Rows from block 6, named by matrix and row number. Rows with one number belong to one attention dimension. Each number is 128 + 24 x the weight over its row's rms, rounded and kept within 0 to 255. All counts start at 0. Numbers have three digits each.
# q: attention query, key and value (stacked) (model.blocks.6.attn.qkv.weight, 768x256, the q third), inputs 0-255
# k: attention query, key and value (stacked) (model.blocks.6.attn.qkv.weight, 768x256, the k third), inputs 0-255
q.65:142156142101130159206131111115145110141147138175106115120132084100078134133142118146182149107135104121162175152144103109122131113071155130104138132101115136137163103154154112102121138119133115167140107138122134132137163130141133155114139108116100083118155091089191149128121119103134144132167164100155146155141068113106135167131098112171115085159109157137127110100110090144132107067068124118134130105131150158128138082184132128103121164103106124189090098129109129112097139148113162119149114145129092122165103139133126111117132072150147140135101103112096112111138120148147160134158120098100132160127136155143139162160114113146146110134096139128168127111117110163139156134118137173129121171119147157145107108146114124140106138126119167103130138111132144142125133139124089
k.65:157082111118111151137136129119143130178135119093147114141109117083145106131137173081169094098136123118162149131134158181131138111140141136086157120128156139166056149123133161093141111065089137119136134165116126129113103151119135102106132145147102082102145139091123172107157113167164121142127153143123117114148131175145195121126110122171103089122105097121131144134125124126098196142128116158111131135123109152135141127148115115121104118098132131135072168104155139147133135173138177129121121142127132103078118128105175105122115127157095117154121114129143168105121103114137113159130157112117127153095096123140138137115138078133150114106163152120150136154166148119097105124118113121124135125090092102147159118147151175145086091162097129136138164121127117117117155153107160
q.66:161083124123164120091110119125139163164158127106132130136132152141120131128141100118157114127118138124113098137191145135115106098161109090132135149142139148141074119152145136130131130118117123132126123137110117099104117126119149124116126146132109118092086092124147092104080140123095093157125150121134143120152128170179111100149137103114108165120141135167116164192146100126164132128148169147141169118063187115108104124175159117135163141113109144073074155132111123129106135157118099114117116140112134148128130117086154143095144179104104125105138138137158125126124138142114135135148146143157160073102119198124140109086095165106164128134145159146114126139147131089122151121097115133122175114132148108131102108121104122138122082115131105092120164146140147104128124170058155
k.66:141142157116103118113076137146166140135144104142109186112066140101090102112137088150168128084168119129106142129100181146152124106177127135095121150127120156137177151149122099119127096126161137118089089114152087125139132099151119107110117138173119101120135134132136122103095120065140128151131130136119120141103155136167084154144127180129101147138151179138127103151122108120120140158138110075135119157169157130128097088144140096127158156114126153118103143143107155107143128106131139157095141117123080120140153074140123099137112104167120162127108129120125123114131101113120106143155129109144122132103095128144143148167153101160113177136127129090091063143135114157133109159105136141148100157133168134126128145132098148146114133101089156119093126141158163111071115133111117
q.67:131118109137113131144167099118094149166127117099123138125107123149148096177137133168148163116116154149142105098168135105094159110131121120137134133131129141103133135128167111154155127124111143099133127162093152104143110141088092123123138117110123129163110126116136142128119114113168121103111191113132130156111155100193108167138135173098146112153124158090133175105143111155169072136121124181159144130097078125111130142154099143127149124100148148128133077069149131154139119133082111138107170120166109158154075120121148105125109136132110091139132126150167161132109134106104134152157117115090137101110161108117100153106136101095094094172088127172128156119088106134170112123173120117164110175168091128122096103134104112145137147110094117130157106121142108134141125115129139
k.67:190104139144127110194139102087103150171112131108113073100125091125123135169207105147118126115136148121163090109130127127112133123151144154134134094148171151125156125098127155145163102121136171115111139114201091051120161116139123143127145102082148124126085173100090129130105154129159118157129091115102132124084133122115089142140127129144118118120111134138107127167121120129129158152087093122121131151161114132132110137079153119153154127168120139089121117140114136138122145122115115148107116130150107135122095131139105139111088119125135088132066094120128101122109143169136107134124153054136138134186139147126110138147102129099123128125144133138116119094148142114160141089123098098159137158112113155114142107107101125113142110112144129116139136113115165072147126142154121
q.68:126130138084167107082090174097116128097091125158152134143137098168089086082118104164155107134118135103154140160145110123148153139119130109143111135133135118126067097120135108137171122177112138119141149088095096106122115123097102154092122158159101110109135158139108123130112110112142117125147108131123113133153117119102128178090126139163109116150154123146168111130153162132114145115091105171146189114159112083113129142112129169144114135138121120096105135135125159124116114150150101071158156123148133125128129153179127170103125132125120162110091126128143110122128089113072121149138101148099140095102134095095131137124132136130193131149103146128194140142064097146130106126118143142167135115113159147140095126122132123163158107172126105123115108156156137159121121118114173
k.68:137120137106136153137116110136120111122117152165139117106123098126104124119108111091148117127153132149109117101123046079125123072083105130120082148165153131142145147167129094104206116175114102129134143117136097129151123157112115119132136098126135108165098152126176124151127100099151173119167139123132143100128133081153149150119147102139087099142139140120084136166134109113117145091130164117153159110140108107108148095156109159095160146146128106123176142136113149066101145149110134118133095091156110120133123129145141121100096100156133135088123158133093145127180120112146110109142101089100111173124119102098132124112147124136134109130104129140146112104141117117114101133097140126100144163116147139161150183111151161112115119108140125104137114132145204190111140147139113
q.69:146149130185127131042111115175123090111137105124136153122155153125099152128114122148105119159154154112126134124139103159155137174103149054122094108138139142151121102174087148108130162110110174124165100110105132148137146118106116128150173082129159154155171135110114151175121124141138124156121129138119123138119137136134140140112114105141085137120133146111143141116093129148162067131121112128093114124143134152141147128137112170177167103131147110142103128123111079133126140132156164139086109084104106138106152109114136134106112167123162119122139145115126141158095125066130120087106178111147148134104131129126135103122114163104111152126117113195153127168108114127062127142109100119134109122125143135132107123076151136091146153108153084089130147142148107120151142100135126
k.69:152134125081140149109114172122100119135132115109110128137132188139073136129112107142108125176174130118161174125131146091162164138103122099087108150117165161115141111121139106135119134132086136096158168155097130139118042135137132145104103135154154143113134142154111145094131149123184132115123100123153147143110144133119131129132107095114138138152165135187144145140102141190091103126117099152121076088134136150129115145115159121138132108147117109109138105148163089115107119099154130149110134129146103165155152120129078109152079161155157157100117127137130099053123151127157158127121109140137106114117117119159157108124181105114113147099097126137130119142138151141119139154127115123142151114118136119128097145110156089120111101129126088195161068110126149134122129138131125
q.70:114127158089150103096151109077128134161099128109178169116132138074134136164119140115114120137134173111140135134083117125131125148124113160099124129115107127118122137106091093102111139113136104113124137152074150124121117130123121158154130156164105107083147140122108133101154140097101135154117159147114101126144083107116153099139143095176135164160146105118165102118115161143156148169095126132111149112130117123183105164139141096189122151088121134133118170109130125120158141116095181123131122125099133147162161162105131140194147163124139133143133151149095111095158128111149137138127158107119116151087096103129118120160161140106141127120111131115108139150148153081129093159128143138135153139080141165123142134106114132129177128154118119085148182086177136067119150124125157
k.70:114187141127164112171116121124131136072119140128156082133124124074126132158084084166097131104110141111107144113108101133071106150119143119126128093137146132096085131113111111075118087138127100122131091141140136104062089131151143137102161130120137117134124140144117134153108089162132138110157147099166164117143114148130195139110155099141150197132142131146102144147134080089119125133126133143132126113137156116120107089169125145160186146092129155134149139124105130113134163174154167128121143170119123132116172115128183145115107136118119141130122137129103122148128130102158146129124154095080151145106120134170141113125131136122173156127094116113097112102128077107123130136144132159134156146155110126153121123111098128112125150172102128134152176163128113121145165134136173
q.71:140160105138102123124150162136160112150119108116156059120138097117113112112096154100120101109157112130154134136161098141151112170155170097093163094144126138098134133154161098110117124206168156109093095106135120102124142127161133124122119116083128129156113129138133087134085086170150162122131144131114120136139105105145109116111127110103107120109121144147168097121119165101140137118139100145165156137158131113118168117154102117190074152149152142078140152148128154166087117139090138067117110150138165137106133123141107168146101177149141137070096115102142155134143126148094158169140110104123137153132158111107153146114117125163115148127159136157142116137091135113124127118133141140093137060146143104140116174124161113129116126134115126136152096147119129109117100147131139
k.71:095167135203165130102110143138097130159106142138100094139098101085155128134095165150158096109122108133113085186161137102116177092093151112148148150136136133119149151147162127129143144162160121108133110129157145145180130145130145165142139125091095133111109148143127122126124100102149166149128131144094106113088135112164154150143151112138136135134113126136163116080134103144137088131082140110143147090178099148104166152118109132088139159136070103125121133116129141114112109132102138124118078152149097103199138091135141156149145162111157129153102183154175074117139128091124146135134119112131140137129077139130108112126108140100105136113129092133124121125149097128110152117116175116113085109150114104135107157105121118150158157138161121144132122146101110129100143128113108
q.72:117109138099146137140090145149117083079130051158152113143120121128134131134146144139101139130146119106166166132101132126125150160124132107162121125144147149101127170143135146126135176137116190116115160104118129148089114133145179162104156101110135147146114106111103115099140119171110109139112141169123136103141139099087107126117138163122106103134130130116129157167113103164154058175120163140098111115152138128121133096134161115141135185166124137106132059139133175132174117163147112112117126115110113132137119117153152142148103143127152131117094142083139102109129124138133169124092106148073118151091129106148143129150126156091084142082142096141115156129125108111147141132099099077113127132137142170141147086157145123112122143112123082164123089110101104125145156092121150
k.72:124105109108160115135106122116125138125140171089118152091129120147123124155110119153121127142111102141094124113137100128163180079110141117139133160120141126144182109159103098162083060114134142103110099098119097184138158114151100081129118140140150138139119116091131137152124116094125152096108117126097145098129127128092139177157146104112180116140114152091113113150160113154150133119103122150124111125139135089111135137114105104093088137115133074125117167113145174129134131108159123104079131183133151138143148104164131094145161163117136116144143140123115115112157139124129148113137168135135162099164126134114167158142111141152135125137098117145105136169171115134071134115170126147099147124117096144116145129113143091194129080186116112159140173123115141153121165121105160
q.73:136146143127101140169122167081101091117156143133146104118165139136158104113155173098152096111102111109144166099146088167110157158117153138141120107156107116128136139117180145112143085117136120148107120102151116139171109090095156121143117097154102131149066115132093141148119067137132146151103147097150111113123157151153123112133119140152168121174108156148102152143148130095121107101140170138130095117090087112169113166110099129129118110140098100160115144099122131151163115110114097151128111120100125114117162155101111130158086149136133147164111101133172124178156145157098118127110128127137138109085144116148156111113081131116107138053109170126119112144135139110167112128076137148138120155160110123136112132115140144137139123092145188121157132174148118158112125128125126
k.73:088104143118088131135115144129114131104131185139147134115104068130132099145103131113131126187123133123132127137164124141091098171123107145099125144141116092100142130187138195144112108115168140137151124096133159118133162091131126120153102116110136150116131053104138139128130113170164124116100121146148134176091148086106123111104133126151163169094123123135092078106163137117098134102178153107145097121139160129109104133110163084109107088129118129116158139122103138125090115121151132151074100138161148165158133153162124123117107145155165111174173116138126095138124187172091130144108131104118111108124101128152119133125086117145114141115123128121111115104176120157134116167134128112113148103156096110111122103172118138098130105123107143117127103145144116176116126137106136
q.74:116183171149108066108162090115110139133143111094124120153129142167169100099093136074134119135141113154142135108131124109115137144136152151149107151146154177154122097122119153153121131145118115107164126087134110144142161155134105108154092115148125134129109139131159127120150126192130123163174126071156080109138134164157149113118076080165108112150166154126165171129116124115172127116131130177116108113160134134124084142174118142138113125109153153148149155112102104137114109102141095148113115146101095128095149114150105137131188167085107123104113106142107136139110150136127133150117081144095145136092093121125121103125151156132129125168098136117131140095067129149087164150107138136122135186102127124122126117134110105129119113175144124123079128118135131127102141109137105
k.74:108160091077125130139143127105105114124156138151176148146099142118112111162152079120153128132102112146172130157085138153112114151119130135168118141142118148109147135113118149121149150122160174149102147129164139139133081107140074153158120118187134151126125140134153128114106116165121110138111112088146117123127145102141073112128135118208101122125160064136115162170091110111141122135134081128086168119141156166096138138113092093118149137132130145125106094103151139119095137128125122115167171099137119100133124127119128101142106110095142151112163122136126102138112124161160139093118129179120150141119126128122154137152136156122099146136061146130145151127117108131071112131141171107099164140083115090128102144139102108123161132128121093180107134144113164126174137103157131
q.75:108114111087119112151134142137103154103176134104117138110103162138132142133092134135169166151102108091164150185161118131139124145139103102145133101107138118120077119112106149071106146136130153179092127128121121127106137160105101157101163110131114116122173083138106123130110122137121132066114113161152120057127151131118130139105112155088175099091077192174119115141164114121102122125105130159112124128117110149094127095141106152162116094093099144135090121119126117097154179111131133151119136149130110146131146154126109124111130137141116158129129116107118152142123110125147142122140131155151155101106140134149095109132166160159167064124126132101124114168122127151119110138137135191131200153148118165144125129146091101153103097166110125127132121146154134124129112096130146
k.75:131120138156115134130127105159159172118125099162094103091138070121202140126157151088126143123099118146101139115161094116145091116112141138125132107134134139120122150107116163131157154087048163131153122117129137102149193160089094095141165118124120079150101149119119090112108151102118124108158130171164172114108138144164132122129098103112133143114050141072146150164125075111088103076143172115097125135137141142126125108143111124124142128127165120103166094111143128131161135145150124133105135117130112123106172111118147111123176103115098102145125137114132113127158151110152136136132117131140127130143129172127158106123085134106157171198135139107176120137161128123141097119095113128118164121128150147138119125144129089111138095131107108128140126122121126122155137134126126
q.76:155121133114149163143130120157147096166138088097127090135129119124156087134101110119104195122135086137133160116151100140124127115135105138109102108133101090124167134145113082127094085148136152141111139124107172100092130131124157140140135133151115134125123162154132127149113119159146151121174164088155151129127181103119122100077104173114174141157169114129155161138114141131161079165127083107139120149114120139066145121131102119109123145134103146119115111093120153100156126145130124139127147092131144105136132141132148121134151076094136109088137129122149127105144096100156137093165153123095119129070123141100138120145124177122127134102145110108147127107087151122149145165105140099145101182193132084148121181094092100145134103090143149138112112133125146143108103152133119
k.76:152106130163112135109105125150136106143164106102100139119151096152143104116094112124144151136129125162118122137138143141140106158120190134132110126157125119124144114189134129120107143123176073130159140103106171103129148114103118138128140189146121127100133099134118142139129147085105152137135125077136097128098118176125130074145151127124109143134124120137127125148090171140159088135169129088124152096123127125160160077120123147080096123170127157100168109131117185135158146089129174135127131126167090149140094148178136093162101129134162144084107136165122127102122137148143122147109149127067161104080069118145125153103121135153148128148111142145161118118113108129117077099071098117119167131152118117138116141152160119103116095133110118088141093140127141132109133128138132
q.77:107123129141142118143121111131133101131192129116130168123127114110147126142148153133146145118145137127130139151124181132127127161153121130100119147132125168102105086174122137155125095134137078159133127094110132073095120141158121159127163138129119129171155122113136115137133095172164119127117137143116155173095125127106087134123149115156146178109126108156162120107104102149124118126167082125186113157126150133113171143151084123110099127098147122141113129143143128104106166080182108147145120158102087130143156105083136151085125099132079102078143130114116134140128133184118131131132131117135112155137137164174103100173148166146102111135119152139094146131152098111112160122087105137139128099100111155116103126145109140163114106129174164085079079098132099088126117133104131
k.77:130081156159112165131130146081119159124111106119129152142111144111131136149158182124106128086133124135129149114134134138167134188096140154064106164126097120124134088085118181148127117139135113126149108116154111177134104083113134120083157152149096149141124113111163154127154115124122163160098150166126134134118177144109136122149129118120157131152069119127150090119120130108104098104101115144127096125115120109167139188146112100125129132122134134138146120100136140102153142114153078130117129149129118119116151126092092161114109135148099154144165155163114105129115102103133115135151145143153105189129143078167133145136117128114161117098123167152115093153121137112156100098117136082185114129109069153117138149100155096107120112107124148119116083181119113100151114137095132
q.78:114106142123194151118135147161094092133127142104138124095064113173098163151134118111135126111140144102131111123112118122116155102129116140149117116109111126128182121147166179123136148160123146134124176136189070139165096137093170113158123150110107157115126113157127139160100151122124162130131109133155126124117179137131104110133159116109133099118140140123113148106117109126086189143171110083144124126055156155135129086155156127125120140122126102141119135116085127154128133127123098147111165097089085136119149145161130151118128119100190147086114174116131139123136167078122146119103093118139094114120134128119124106146115114106126131140109108168098137130101134173107134118122123150134147119106104149147116156124131132158087161091136105095127111166158177134120133092142170
k.78:080150132113143140110155120110176135138073090132149128098119097088095121146111099110103152146131136094077118118169136085111144077133103137109109129126115113168144084155167138100159168083138134144133150118126126125150129165127121131134126135106125137124154130129141133160175162144145141123143106096167105145146119140132113147119117123096110134104111128118152146168139147118120114127117086116132116153142146157137109155126141099108119139116136122132120100099117100132129158138096114136159159125127153158129126103194175135106111071159110109149108164096084131134105102074137139133116135162106140171127171133126121098173129162087097136123117126115103142160166112160105092095126111123118131147140093086120125164153108102130154126155150124131182131145088188107150069121126175
q.79:119118113177155095158153124160103085136075152125118125144141141156152098120184099122112110110159172119119137144164113129121104117139118112127142180120117117129125154120133145150132169124091078169094154121146149081111156094129172144118149169109113116108125079110096123119150129112135105132141160114137082087137129146087156133137149115125117087134134155112097133112159158158145133079176092102130129120187106162123116113137113154114124133124142157173131108167154105130112124113120141129105103096151112145149081132127140142130110154178132103152133137127121093100128129114131124113123124137128149178126115120137129080143114165094109132113152053119126141131089134082109110079160093161116119123121109138111136139101116126087143104148133133118109156158123121090085178147158149
k.79:131149108098097107137115126116110148146147118140136121158079142105095104103126099170148121103138158095150142114120120135150108110093095127085133145111090126098214164099123100174130097132107129170149158124135174078138140108127148115170138125136171128158112124125094136131114112121116122099097153131130104087140147171100147146126164133142097100180110102144139106103119140136145079118100099154170145106162094192114098092151124110107125113100101136147139101161131175124123091080109136134118142164130110117168120135113128150115136103183127128170108124148108135151131110145133105112151139126137134138167111136132149151161160131132150133082149174148122071145126101126113083141150149106124089107157120128135102144098144120117152129145113130124174148154126106108125145141163146
q.80:125140174144101089130108143157150114135156136092119076145044100131117136125180142105086127179121128137157201126105146096122140075146131126090094159155123113139144126097125118105110146101141165127134129114124103159108139154131120169137160158119153131147098125154125095136136119115134135122110091089126137140146091121156148146116100135172116165149131108128145116087106109126161167106134122149111116147120134086052119138167096092085145169102132091169126137108127162134142114090149160142123117140146141110115128146123128123147152131133124139160092108140112134098136110149131136164164098097133085126110117198122148127151122118114117121118153168113181095128140095148153122136070124107144136132115124121136104121122106101130135138128130123105102132117173129141140097140179141
k.80:146119127129114133134124130101128123139085146144100130150124101119140145115137109143105117128117139148157101138102128151101129126157160129117130162126135091127100169095125143130121112101151177112124123125126095179132112102098138075158124116144124114152083142111091130137101109138092068158135138110136186138109125162163145135124128124151152149092155129087069116104102153108146165114141059137083121166135099130099138177159141094153128153140123140156191166154154164125162125139104120122176175142112124136130113098136104093140134127135140094107104145117138129140143112161173180107134093133108107139124103091142159146108099160120088104144163086123136106116107117127108073148111145155106161086152154123129122110123153113132130153163131138104154176147152107145150088138118120
q.81:142120111147106110133150118102100057148103126104168110105098118136163076147149104103170146132146081127174116130122168118109117113145087131141159147099156110094113174114113117116119094145139106130128111108163141099082150121077144096131181118142111170147132093094142106097157134151116149170146172133151115111149115131127109154105145124142128152133157112137108166166132092153101104163098142118120173131152152149133129106122131116143116114150123104114097143145135142119068119131122110182136155112111142152130126133115126140138082105141114123159124163089076133097091159109118127119169112109162149143118108122149133179110173140107114123116136146099135154116090116134107109146098118127181102126132112160138167101148114153142122092135128138111167132149158141136178125131177119
k.81:135157120152153134138125178125160115103121105130156128164120149133164106115060128126121130130118096082138113164082125140097091139157142151080171148150071121140132119124150139115119096106103132153136088144168109117114116116099105104145103121112129078104137128123142133163129127114138110127148134132121150124136116172149111176164125171130177113156132117110128133130131150126158197137124137126128122115142148124135136108134117089123092161098157148123109103152138160078104129139074103122156157154107134153080126151093154113091087102143126105114109123160149088139093152146149137153117106150138111131131149150130145125142137169120131127153148122095112132111155131170096113118156130128124127140149101124130092178184106084102154102084103141118145170125162166088093140141079138
q.82:150146118145119102132129107165130146128138133143076160092133096144128114103112142139114110166134153145142165126159080143101099108151153083097164109156135103113132116125140134091108142149117150101143105116119089088137071095106123138132133118137071108099117089119109128111176110156157117148204108156120132137156116097142107105165164142121135094080087128116158148100111123149121142145120134095145137115134105130133112144140146121125138176173162140144158095137115180147090117104109150153107170160134111105105159165109081155138133155146160101116115108130108117129086126139115158147127121116092113099137116141126111149128138140107106086121133110144098149177144077133129139161116141122119129117124129129158130126159151180137149125144149152124127184072120134151153063142151122
k.82:132102129094157173142147147086121135117145112107109122094146144088163134151129159154162118141123160121087124141176163117133154091125135108171146176136163149107113134119139147116110164133111148096132120137093122135108139108073069105168157130084098101121085142137122166117155130084111083102100111140116147117133166146105119184155130142066145127120107121154133125139110164107119156121126104138175123118141130105111152162130120135164142123159109127094113100133150101120129131123122173149144140103103125113094134122117088086141170145144131122087125094085132107143109114127103131175175134118176141137135145114102127154097129136106107095074139131119102081128152124089167137139151142156129129163141090095144104136150118167157130130121139171134131142119124155125136100138107081
q.83:145123139133104082118111138137158155118135122115134124117181107140109121157139125122134133164115105169074125113152147158127124157179139115128147156107143135117101143123114123147152129113147098140117126145092144151140175125115168146095136073149110155110095096093093072142134136119096129111138084152134096120139136135131174127136123117131136118137168142072161100123148105164149158152155130126170151124132061122142136137131121133148131116103135116116123143145137128189117129165099124160073176125144124161069170124139117126089134129142136149133065092148110159147174118066136086137157100134082143163106094089120134119159101119164091094123187104135089134124127147109134088133129119099151114144150126136118108110119136125123104107108123124137116151173116127146131107131126156
k.83:177153138117140118092118117162183132080140146142124150155135099103136170131111122115121143142109138111160140119153132113144138126189107128151116097136163099140151134159144094148117156093087121136132127113140140128168126093140125144095108149105103113138117152147079089095151089106072124143140147096062152123136106144115104101141155112130136118109135119135080134115101111115153143075153080131110116130126164127147179108158125129152128100136198143102118135114144150131147095102142146100156140080104119103139188157126133158119147121191177147139146164108087105112129091156127140156146150171110135156154104105118100106138169129088127138150128170118115141133139107127144131116126108158127130145138124111109149129093165115129119170096141144145132093139116113094119132104135163
q.84:088120186166151156148134164113135109146081115116132133104152079133131133084170126138123112136126125135134086117122106158074111058137189166151112135120168144122155119126118121131125121135102158123139132099120126149119169169126122132147121110156161137148090133140125112114137105127129190135094135160162210156143118168113122112110094121131094120118128129107113126110151126129137159111130095119119138143063144159094106093142147136123081176095153162139125154091106132151138098170102148128146136151124129155143149121150105129115130111165111153144154122102123142139113084158117116096138144105097078132123139128185120141109125101104130134126138171140143102144117153141111110173162118148133102125152114133113087147094133124105141117135078150140104115107086090128108132119138166
k.84:131121117124125119161135137119122121129102150147126145100113087124138143151163121162108086112149115125132103109122159131077117088121133113121124152136118152093108120089087131096147188161082139131143151112089118124179143097140162163163160146134104154143105095119146142149107153102135143097113125141137148162152134163121142082124072133126110123160111144153140144109128147144147138118115131140132157127099115106116119077187126072151097139103184115138108125135135098144089132143104189122096143100105138130121096123112120111144083148165101101101117113122132131169083141118143146130132140098097105111109164104149095108159094121160139161198088187147128130136133155143112153173132106119151161147137167143110138110156084141134154142143136135110110126126123143162117101091142102
q.85:127110080144148130078180138127146100125126106125132143136115111129103141141153141114150157136091155105104089119088111117154139115127115116177112131135129114133137176178138139137135117123140153118137103134081133150140154130067144133139132103086119094098126148136157088112117132120157122096138150132186133118130119132114118126120140079165123096107086099118158101120116111083157160163128096148097119128089137101131075095106099110121157163131143126120124163149122175133115115102098172067166136119136121096110115133113147107095148098141107086141108136170144156129122145121158152146102122118141126137120125107167130139159162125124090164170154101121080134154143127149127151161152144157131086163115143107120121129156094116137162109162130163112097163137152119138177112139121194
k.85:152113123093125118078143111116129117166140096131142128108135165079103119150115142152140141129153148110141076104126092101157105130143135078157185128154094120133136177113078120107131140147159131158115160139156124139104098160111120150131140145075114135139125126174134123105151125140104140086133151149151114089105124152132178099119170119137105140123173124140122140140094102127164156146135129145112128116196174109123149093134105103107149137119109140139132112099132108142099122079094125152134127157129132097056118097150108152144107097114135063145156146128136179123116101137171154133112096125147151148127096141148142093094151168143103146135131135144120123123125140108148114187124112131133122145172087113116145127158116127064133108142124134102132155139095157166145114104110105
q.86:104128148126185114144122132121155109112161149092146120138115149111178138106135118089159132180132165120142123141127131172120117162116130127146139109107144145104113112095168124153095077126174161065131147106136132134087135142119131084176119114134110120164105125113172109159150143107143130163097110113147119151149133145122076111097078152079111121120132091130149092097140098119171105096095151164118141117109109160127127112098114135159158129152107113170121149130131097099103119151169115123127116157131136146093076080110142114153071144083136124115125152124144149118192164103089127137125122100136121141125100150163142118129108140120139139120169152139163133089158117156124138129124139141134099095163125141105124144120120102134125121130113148100099152159108108175133074133152099
k.86:152133149143166139174124137112127123081164124120130151139124122114121153136151124145159123160112128099123137134103080136120178124090139156100124140123107078129122142129106165135122167080079162104080167087135102164120164144157114119169100120140097140120167111138126127122110141131153123114110168136134154148120097108151140107100093133118172115128120147136144163119109125130133075106159182155145122127163151146145172135117120107111086109105106161121123145105145079096113116154138159127133117132134110130150097142107129111146115112140124104103150168146140096101130172173151149124136096124130096122066078144104106062137109125114148112114146163133135132125108171173156123114126136122123126120092114118188110141152102133081123102143104082149105181135133139156103098115137145
q.87:133127126141078141149100119107168094135107145088147160105096143166097127117120115152161099131092130120121166123108163117108156146124115099137149156125147105111107189111118098165128142153168137103129147117112116125152148131128137133138140116142096134163098139157146103116111159123140140151124160084105115121094093150151169122126091138101153168167115130116120121107126106160121105077092177134137098075121116101141134129136188131126143118190116120113115130167115124123139101117144136125094121159153124118137132142121072129143121122151137101131099092147105108109107132163125163094123113141125154150174144145113156148102092122138135108159120134120091190106120139143170164170125116105107131108072156181140099094162130124143119131079127126089089105142101095126088143131156097
k.87:088107160169109155083135156117124131146063111055140154135115140123147120149158127135181133124110136097098112151134091147143104129142141139146137136088158122124146123138111130110115123130108126093130183118130148133122118119131126127130082118141145138105089145145136120142154109114114123124137116156115148154085157175135143152113120107150134115130118122071140078133137128111109155079090130141128135082144083146129152161102113063127111092134160145159081127112145137160129065145132130126131119165142140131116138155132133132115127132103080104124144147147129130134075127156151143106160103188094134138160167087117093113128151146118139122167144103105096155123166130176116155108127083145150155140118137130124143157132091154080115140098076159118107127179140131155117157123107136
q.88:135077142171147135125126130107107137107133103158095134126131148119090119147134141127104110153124143168122147094158154096083154090098113130145111129118157105116119137104076107084048160142137133133138141155110116079122134126115106180164156123138130113210118130136183175147151142068125126132093116151110138151129114132128127131113172184102102125069139129134113111138127140116139119146117114089125119137104127078115106096130130143123142101127150128124117129122122132122176128120124144116161137105172111131155126154152146123115111150131118157098133151134148137152159139111154111131163115093200145182103146115168162132081113166147131163117132128137118121145126124137103146138138106123144128149095097130128112108117106139125124114138120138138135105148078120052159175122110158
k.88:164107138169133109141132111169150112138117119132122115130064110114114121120128111084076101134162058105117112171141095131166124132153159104130115105131143133160115082144116121153102131164103144152109141125130141131116163084090111104087126095148133128105089155150131153097143118156117130123129117115143159117133105120108113127117131209121114134129133148180144148153167125149098095168114072157132128153073156103146110137128153076138125124150110129149115152131124139119123158123108125149164128143136106117140147101114131117094140147178157143120124133133125145158125139147142151137114118125141154113112119123106102124133147150088119118117144153154099154100181094156135128101092091168139115119137117117149146106149153125173156125121128098094109075147065168116090166104158167
q.89:185111082130143148094102127140137143116144085152170128097139107088139109147110125128089170128076129148151132147125119146095160115166139116137128126107149113115130129149096120092126155112093143122130127120175098138099136163117154142096106131149122167137102133133118108149139114090135119160167164148112148106159118150166127173142150119124099081113109162125139126112111133126129115094139163072125132127161177148118086179130094168121143087093141134123085136168162105126151087147139161123117122112171091129109126116118151171097170084150150173129155099116165145141102132141141113181130099123136155146153092124126108096140130121156107145117141122144093147150079107096114141125128123120128121112136140107156112140141113077114118142142112105163151153171141140118094084119123086
k.89:090132088134188097151144120140116161111133164119114139148149135101108113111093133126132158112128113159157144120138169097151123144101145151118117128152126082113141101089113142148102123168117148121122128131176150134125135087172097124139086103143159139117131128124098106125137139120159133111095060138115126134131129166158139158157155094147095107078130162110144161124148098137121094143152137142129141185159145148096112122133102119107075085179158125143121126167139134151128175095106164158127150100122123086087121155107143099161060120107078143139107128096093124130142108088130118118118127159153107112113129061105106150110127112117118125124184125122156145112114107144111122129110103121132157134109155127142126146109116149102127110131147139148115141196126098113101140146159165
q.90:153128098135122157120162109132112159061138128125162115102125126104159144140101128118123177126110133140114112131167146162101142092129117140180140144147158161142091118196128139105100161107103095124093112104129148151138167119135152128087118107141138155133127142132139153167085113107148131133129136104123113154092142178109096155149132143126104073119128143138106148111095105135173169126102121115069144166108115143119139158130126069157128084152118121114126130112170126173137145135123140136101100109098119111192109089127144148182104112148092130120134157145158084097103156141106142099145101114164130097102166137133143142112122120170116142144119135131142141115150112092115112133163101130102123172149162131113124148136127138123123163074160145109159133127139121089118127073125102
k.90:094125136144167099120198132124125189130129145150140116128147117135153111083094142151116096088114089111136110127171142194155140165113145125100138120114153157125102131144089138145114124110163131113135120071111117141141110131156118108088169120128186158098154146120122178115136123145113177123104123136120113109094071159101140144121119119135098139150088119137100093151068134138164150130091086122136079116144144156121127179156124099117161113154109092117126101122123093143131122139131146115090107152122119124143142144124138126123137138135123116127158091087111109168127160121156177106157126100147114102138127106137143093148083065142143150144144139122171134133139145150142148111120168103113104141145139160129079119130128146134156124121132109119142110082088085154139104131158124
q.91:127175098127162158150132063174143145121140113106156117109091081142145110123129172151113116107105127091130118099129129111116140124143079127089132137108114140156143137142145156144155154121127171136121159106097095099095100079074139125142128116107149146129133108123129138170160178148120113141163131130185146102161145142158119112106062178141151181120147088105128166131126109115129082129135121143107145103105138123111112132158123122125133123145142144176138075126098130140158123150154169167139118103159101134150117113054156118129117098144125104104112134096112138149106130143115136184122147127120137159098134097110113125082154133118106134109114136145104108132150138095121136119165095151125179114147093120098115138090099162143141109137121157141137148103123162134116169123162143
k.91:138122114101177115139122144159137121135126127129133124108108145158113109071154164112115111086117116099093202129165109160134075112121131124117122136106124123094124098121136135111156079109084158138132096100091101109096130153146074166152148126123129143096103112069132160147106176158169134091110108155132117185152148130129157116135139127175102140193139089118135077154115136120156147129155149130120116110156171115148133128134146130148115150138110136114170126121109123109122113081137099106146146111129117141106127133140093129137108130143120162106110100134101120139127124158132109134193100150145135126141128126158123132158091111101144117061134109181099131151141150157096137131130131121193157142096134137126143103143121156129117080111120123093147120109088117141153154134147148